config.toml
model = "self-supervised image encoder"
dataset = "drawn branching plants"
train_examples = 145000
image_size = 32
crop_scale_min = 0.3
horizontal_flip = false
color_jitter = 0.6
cutout = 0.25
method = "simclr"
arch = "resnet"
norm = "batchnorm"
hidden_act = "relu"
depths = [6, 6, 6]
kernel_size = 3
stem = "single"
avg_pool_shortcut = true
widths = [48, 96, 192]
projector_hidden = 512
projector_out = 128
projector_hidden_layers = 1
temperature = 0.1
init = "orthogonal"
residual_init = "zero_last"
optimizer = "soap"
beta2 = 0.95
learning_rate = 0.003
beta1 = 0.95
shampoo_beta = 0.95
eps = 1e-08
precondition_frequency = 20
max_precond_dim = 1536
merge_dims = false
one_sided = false
adamw_lr_other_params = 0.00081
max_grad_norm = 5.0
max_steps = 6300
batch_size = 512
epochs = 22.2
lr_schedule = "cosine"
final_lr_fraction = 0
warmup_steps = 180
weight_decay = 0.3
adamw_weight_decay_other_params = 0
Rows from block 11 of a small self-supervised image encoder, named by matrix and row number. Rows with one number belong to one channel. Each number is 128 + 32 x the weight over its row's rms, rounded and kept within 0 to 255. All counts start at 0. After the name is the row's rms in percent of the matrix's.
After each channel's rows are labels from the 100 images, of 14848, where the channel reaches its highest value: "lies over" is the class under the peak. Only what is clearly more common there than usual is listed. The data: drawn branching plants.
# convs0: first 3x3 conv (model.blocks.11.convs.0.weight, 96x96x3x3, each kernel summed), inputs 48-71
# convs1: second 3x3 conv (model.blocks.11.convs.1.weight, 96x96x3x3, transposed, each kernel summed), outputs 48-71

convs0.4 105 [145 138 148 123 134 134 102 117 100 130 142  77  62  89 138 123  98 127 122 142  92 149 126 129]
convs1.4 113 [173 104 101 152 117 111 143  88 130 158 195 199 144 132 132 126 114 126 164 109 119 153 115 128]
lies over: wood

convs0.54 094 [ 78 138 122 133 117  56 138  90 115 106  99 117 136  85 142 124 190 119 169  91 133 156 113 144]
convs1.54 089 [131  90 164 109 108 139 138  96 122 102 163 123 144 137  94 155 134 159 108 146 148 127 113 145]
lies over: wood

convs0.20 091 [132 107  87  72 180 128  81  94 162 157 115 142 124  67 108 130 102 134 121 178  69 148 138 158]
convs1.20 102 [124 114 106 116  95 115  79 137 184 120 130 160  85 184  98 118 129  89  99 155 163  92 144 104]
lies over: wood

convs0.56 116 [140 157 139  77 125  95 120 106  56 135 114 123  83 135 132 154 145 106 201  88 122 168 159  60]
convs1.56 092 [146 132 127 137 148 117 154 154 155  98 110 118 114 146  74 140 148  49 128 132 139 112 201 117]
lies over: wood

convs0.84 088 [ 90 127 148 111 149 119 119  86 115  71 180 168 101 117 127 138 149 122 162 129 158 145  92 127]
convs1.84 099 [116 116 142 180 154 125 117 143 106 164 145  92 113 107 194 135 123 115 104  95 173  69 181 165]
lies over: wood

convs0.7 099 [102 148 240 117 153 143 171 133 133 125 141 104 157 134  51 127 253 158 154 129 147 154  83 153]
convs1.7 110 [ 98 134  98 118 178 164  71 132 117 150 133  86 149 127  49  77  82 141 168 177 103 138 118  65]
lies over: wood

convs0.31 084 [150 103 122  90  62 144  84 187 155 156 148 113  59 126 106 151  51 138 116  97 112 132 103 104]
convs1.31 106 [143  82  96 178  95 108 177  94 140 164 122 146  92 161 132 171 117  85  66 155 143 142  97 171]
lies over: foliage

convs0.21 112 [134 143  86 139 128 164  99 118 102 123  97 174  88 113 136 140 130 184 119 129  96 117 117 113]
convs1.21 123 [ 67 143 116 155 114 157 102 117 135  69 111 164  62 112 134 126 112 112 135 133 140 126 110 154]
lies over: wood

convs0.74 087 [ 59 121 120 163 145 140  48  72 115 128 128 145  70 113 139  84 130 172 118 103 103  15 125 121]
convs1.74 104 [161 155 163  89  95 193 147 133 122  95 118 146 102 153 187 129 115  70 122 121 184 137 124  41]
lies over: wood

convs0.71 138 [131 117 139 143 166 135 101 121  52 124 163 197  87 121 102 100 160 120 138 143 124 107 145 159]
convs1.71 122 [139 108 166 121 142  77 154 130 116  80 107 132 142 139  94 134 191 102 114 107 162  71 101 132]
lies over: wood

convs0.88 114 [117  78 104 101 166 136 110 143  88  69 141 170 130 121 147 179 144 167 113 177 119 158 198 145]
convs1.88 103 [113 133 174 127 136 128 136 116 189  83  74  89 120 150 121  87 133 152 163 141 142 126 154 126]
lies over: ground

convs0.51 099 [138  87  67 126  99 107  90 122  82 175 133 150 176 126  99  97  54 164  99 112 152  79 108 128]
convs1.51 098 [172 170  91  88 197 115  90 106 132 115 146 148 155 124 158 114 127 121 164 142  97 119 143 112]
lies over: wood

convs0.94 106 [ 79  94 121 150 110 105  17 108  80 155 141 122 152 155 154  61 191 130 102  81 175 121 112 163]
convs1.94 108 [171  94 104 147 112 110 168  85 121 179 166  90 184  74  87 143 114 184 120 107 104 126 117 189]
lies over: wood

convs0.1 102 [136 120 177 150 140  98 157 100 163 122 130 127 145 125  59 137   8 146 188 163  96  46 120 151]
convs1.1 103 [151 109 117 127  90 107 117 142  68  84 142 122 159  99 100 118  25 155 107  87 185 212 178 118]
lies over: wood

convs0.8 099 [ 98  67 131 122 164 158  95 167  85  93  75 156 136 181  63 118  88 183 124 184 114  94 132 121]
convs1.8 116 [174 152 129 209 135 175 140 127 116  95 141 135 125 148 114 110 139  99 114 151 131 124  83 142]
lies over: foliage

convs0.18 089 [144 105  80 137 125 116  88 114 125 113 110  79 112 121 124 136 161 107 158  90 119 164 137 168]
convs1.18 101 [138 103 143 103 119 108  98 206 105 117 148 170 130 101 155 156 187 153 148 100 148 180 167 158]
lies over: wood

convs0.15 083 [ 64 143 123 124 133 118 105 167  96 159 190  90 125 150 101 106 144 110 130 164 133 133  94 142]
convs1.15 112 [141 208 199 120 130 138 165 127 164 139 141 226  91 161 143 177 133  95 127 133 124 142 130 137]
lies over: wood

convs0.32 099 [ 62 137  79 122 204 142  83  52 166 148 168 139 150  78 102 122 136 131 120  94 139  79 126 198]
convs1.32 088 [148 148 108 136 128 134 135  81 170 133 129 144 153 144 141 150  61 118  80 155 116 219  88  82]
lies over: wood

convs0.27 110 [118 144 134  91 120 165  80 153 148 128 114 136 153  99 128 133 109 137 107 150 111 151 151  88]
convs1.27 086 [143 158 154 109 101 106 126 154 136 175 140  87 137 143 118  80 144 146 135 106  77 151  79  96]
lies over: wood

convs0.29 095 [178 126 118 127 155  82 167 117 141 106  87  76 110 128 192 148 101 150 114 114  96  72 164 202]
convs1.29 112 [111 125 171 112 151  77 137 167 109 128 113 166 134 132 119 131 160 111 138 125 112  54 115  92]
lies over: wood

convs0.91 110 [120 103 132 148  80  81 116 159 137 129 174 151 155  64 114 149  82 158 126 100 120  70 106 145]
convs1.91 090 [110 149 123 118 137  81 161 143 142  97  69  94 137 117 158  74 113  97 116 146 100 133 139 145]
lies over: foliage

convs0.30 100 [111 191 155 154 165 134 106 113 133  92 135 139 128 151 139  99  86 120 146  98  96  89 188 124]
convs1.30 076 [128 157  99 136  84 173 112 128 106 105 157  65  78 103 139 148 180 142 107 138 150 158 155 138]
lies over: foliage

convs0.10 103 [139 167  71 176 134 126 100 137  80 129  85 138 102  91 152 129 160 135 107 129 122  62 147 105]
convs1.10 106 [ 45 176 103 124 108  94 116 162 126 124  89 131 187  98 161 189 105 115 150 114 115 123 121  61]
lies over: wood

convs0.46 107 [140  94  58 127  51  96 136 165  82 117 104 102 114 146 117 127  41 123  96 181 112 149 162  94]
convs1.46 092 [123 166 116 108 140 156  77  92  55 136  81 139 110 170 113 102 158 129 123 182 134 124 105 104]
lies over: wood

convs0.35 100 [160 160  74 148 167  84  90 138 148 151  88  86 133 116 143 135 135 156 114 116  60 160  74 172]
convs1.35 101 [107 103 129  78  48 125 130 215 168 110 198 153 115 126 155 130 143 124 133 130 100 113  82 148]
lies over: wood

convs0.25 090 [133 176 114 158 135  84 152  84 123 136 166 141  73 126 166 116 151 111  41 119 119 173  84 158]
convs1.25 083 [ 98 130 122 188 176 173 111 133 100 164 125 113 143 119  73 148 155 195 112 142 141 132 106 135]
lies over: wood

convs0.37 107 [125 132 121 138 121 137 118 164 125 106 132 116 184 123 163  91 180 139  78 185 107 155 116 166]
convs1.37 104 [121 117 130 153 104  91 159  91 121 138 159  73 164 144 126 131  97 143 200 103 111 120 143 104]
lies over: wood

convs0.38 087 [101 132 145 147 143 153  33 109 144 104  92 184 105 175  90 129 180 131 157 129 130  85 132 101]
convs1.38 100 [ 86 139 175 119 146 146 163 163 142  65  68 123  75 135 128 102 173 119 129 194 156  27 180 138]
lies over: wood

convs0.17 098 [ 79 104 171  93 109 112 117  94 120  94 126 113 103 115  77 155 151 158 111 128 115 101  85 171]
convs1.17 087 [142 145 187 131 131 106  91 137 137 126 157 130 126 121 140 188 161 111  96 121 102 178 156  96]
lies over: wood

convs0.93 139 [139 102 137 107 137 191  91 156 115 195 120 160 139 126 111 145 113 134 150 117 134 136 128 121]
convs1.93 097 [ 88 124  93 190 191 139 109 107  86 185 189 122 105 115  99 149 132 150 115 115  80 186 122 142]
lies over: ground

convs0.42 099 [109 164 205 116 134  80  65 124  68 113 123 210 147  90 120 142 204 116 119  32 127  58 148 168]
convs1.42 094 [136 133 123  69 115 107  77 122 148  95  98 139 143 134 125 193 156 110 157 123 138 140 137 105]
lies over: wood

convs0.43 106 [188 120  90  25 163  89 177 126 114  78 120 102 100 117  65  80 139 138 131 120 138  82 140 173]
convs1.43 090 [131 129 162 143  92 111 165 123 134 178 162 126  86  77  25 192 104 115 148 114 143 144 111 187]
lies over: foliage

convs0.64 092 [ 91  81 151 130 145 146 137 140 112 107 141 149 129 139 122 130 140 105 168 171 128 108 125 161]
convs1.64 098 [147  61 134 153 136  32 121 174  92 146 135 147 130  94 154 132 154 147 111 123  84  97 145  89]
lies over: wood

convs0.62 096 [175  94  84 128 134 112 151  73 139 136 113 158  97 113 168 178 148 129  93 124 121  70  76 164]
convs1.62 097 [109  91 136 129 146 113 117 156  73 134 176  30 115  74 149 100  99 190 136 134 145 101 160  99]
lies over: wood

convs0.44 084 [161 170 141 142 112 106 137 134  96 106  94 168 180 110 132 106 107 123  67  92 130 161 105 107]
convs1.44 121 [139  39 133 110 127 115 131 136 115  98 143  82 192  91 137 116 102 103 107  89 108 110 155 177]
lies over: wood

convs0.67 084 [110 116 165 166  98 106 131 134 183  68  80 122 130 139 171 134 192 105 128  61  61 104 189 127]
convs1.67 105 [148 174  92 149 130 175  97 146 122 129 160 132 207 116 230 113 138 145 165 116  66 129  90 145]
lies over: wood

convs0.2 085 [152 117 124 136 124  99  86 102  89 130  48 134  89 132 112 150  93 143 107 125  83 118 137 138]
convs1.2 103 [160  84 155 170 127  86 134 130 126 163 115 133  97 107 144 126 116  99  99 104 111 117 153 138]
lies over: foliage

convs0.50 100 [118  90 146 143 145 122  34  91 105 102 140 136 125 110 122  92 195 115 146  73 102 117 128 175]
convs1.50 108 [110 158  67 121 157 151 203  80  93 137 118  83  93 130 104  80 123 124 139 124 181 100 160 163]
lies over: wood

convs0.72 101 [ 89 106 189 129 128 132  95 173 106 133  96 157 119  89  57 116 157 121 105  74 116  73 127 170]
convs1.72 104 [138 130  62 149 129  95 156 129  98 172 156  61 136 102 116 135  93 138 110  84 123  67 116 157]
lies over: wood

convs0.3 100 [112  78 152  95 125  85 123 113 170 129 116 126 119 119 110 108 101 115 138 249 105 135 140 130]
convs1.3 091 [165 126 141 121 169 152 122 136 189 117 158 123 115 151 145 149 116 114  86 183 131 122 130 147]
lies over: wood

convs0.75 116 [139  97 113 142 109  92 140  95 101 130 115 142  80  69  88 137 142 110 113 130 111 133 177 124]
convs1.75 090 [126 120 112  67 134 107  82 145 128 115 145 141 139 173 123  78 131 152 154 102 141 143 159 121]
lies over: wood

convs0.45 106 [ 92 106 140 120 104 123 123 177 153 136 170 147 141 122  69 139  84 113  97  89 127 186 134 132]
convs1.45 100 [100 149 107  50 132 134 123 149 129 163 161 157 193 106 127 130 138 115 136 133 137 122 126 104]
lies over: foliage

convs0.19 096 [ 41 155  89 123 141 161  86 139 178 145 144 123 159 122  75 180 127  85 124 171 145 112 136 111]
convs1.19 098 [131 114 113 138 189 159 145 100 130 169 136 165 112 182  87 107 114 189 119 114  83  74 163 166]
lies over: wood

convs0.86 097 [ 91 124 143  80  77 144  94 100 137 122 120  86 138 187  67  77 114  96 153  93 132 134 150 114]
convs1.86 112 [154  97 133 169 125 132 101 156 126  99 128 113 120 140  99 179 146 110  69 137 105 123  66 193]
lies over: foliage

convs0.16 111 [124 159 117 125 197 134 151 114 112 105 130 153 117  78 136 139  77 129 104 129 138 139  90 132]
convs1.16 104 [133 105 102 122 145  74  69 178 145 141 126  66 167 125 111  82 147 140 135  86 155 106 167 109]
lies over: wood

convs0.78 088 [162 145 153 147  68  91 144 126 209  83 103  45 145  83 130 149 111 153 139 100 124 117 159 116]
convs1.78 094 [131 135 147 148 142 141  81 135 124 147 150 172 135 165 130 109 118 127 174  98  63 162 128 107]
lies over: wood

convs0.53 097 [131 153 120  61 101 114  52 131  48 107 111 136 129  97 114 134 195 120 143 159 174 158  96 105]
convs1.53 117 [ 96 128  71 168 133 123 158 114 101 109 122 164 158  98 180 109  20 114 137 152 134 222 136  91]
lies over: wood

convs0.65 098 [102 130 134 148 131 156 149 121  60 156 137  92 116 100 100  87  86 132 179 109 129 160 119 133]
convs1.65 101 [ 94 113 167 159 117  98  99 120  87 143 125 129 138 140 143  49 141 146 105 131 119 109 139 140]
lies over: foliage

convs0.5 110 [111 120 160 123  99  51 130 131 116 126 125 190  13 167 130 142 116  89 173 141 130 122 107 119]
convs1.5 092 [143 166 110 124  93 163 112 179 124 143 175 177 166 192  98 148 128 165 124 137 133 148 162 122]
lies over: foliage

convs0.41 113 [121 128 145  75  91  83 127 126 119 102 133 128  87 182 160 181 132 102 156  90 129 131 104 101]
convs1.41 097 [ 98 134 129 127 127  85 112  73  69 130 103 167 109 130  91 156 161 162 136 123 166 135  99 134]
lies over: foliage

convs0.12 088 [171 116 146 140  92 104 118 111 112 158 123 128 116 180 123  84  88 123  56  84 143 110 135 147]
convs1.12 095 [150 116 126  97 109 111 149 145 137 127  93 149 180 129  52 152 146 119 115  78 176  73 149 130]
lies over: wood

convs0.68 111 [125 157 144 134 122  73 157  55 150 129 149 133 113  80 150 132 198 108 102 127 126 147 141 151]
convs1.68 084 [141 143 100 160 126 172 129 141  62 179 116 159  92  84 128  70 157 120 105  82 136 139 108 137]
lies over: wood

convs0.82 080 [154 136 109 100 134  94 102  68 134 133 104 141 183 106 148 168 116 175 114 164  91  68 121  60]
convs1.82 100 [111 124  99 116  63 167 136  83 129  89 133  91 111 117 111 142 114 119 127 128 147 104 129 152]
lies over: wood

convs0.52 094 [ 89 113 104 123 130 147 126  75  74 161 116 138  86 119 128 160 181 115 105 129 147 165 128 139]
convs1.52 099 [177 162 116 140  90  88 141  89 150 172 103 203  60 110 103 154 160  68 102 120 127 103 105 124]
lies over: wood

convs0.76 115 [125 115 101  81 140  73 111 148 100  45 112 138 133 110 112 166  92 207 111 124 136 179 107 120]
convs1.76 103 [167 102 110 125 113 145 140  97 147 121 103 133 134 133  97 145 169 139 133 136 136 120 139 117]
lies over: ground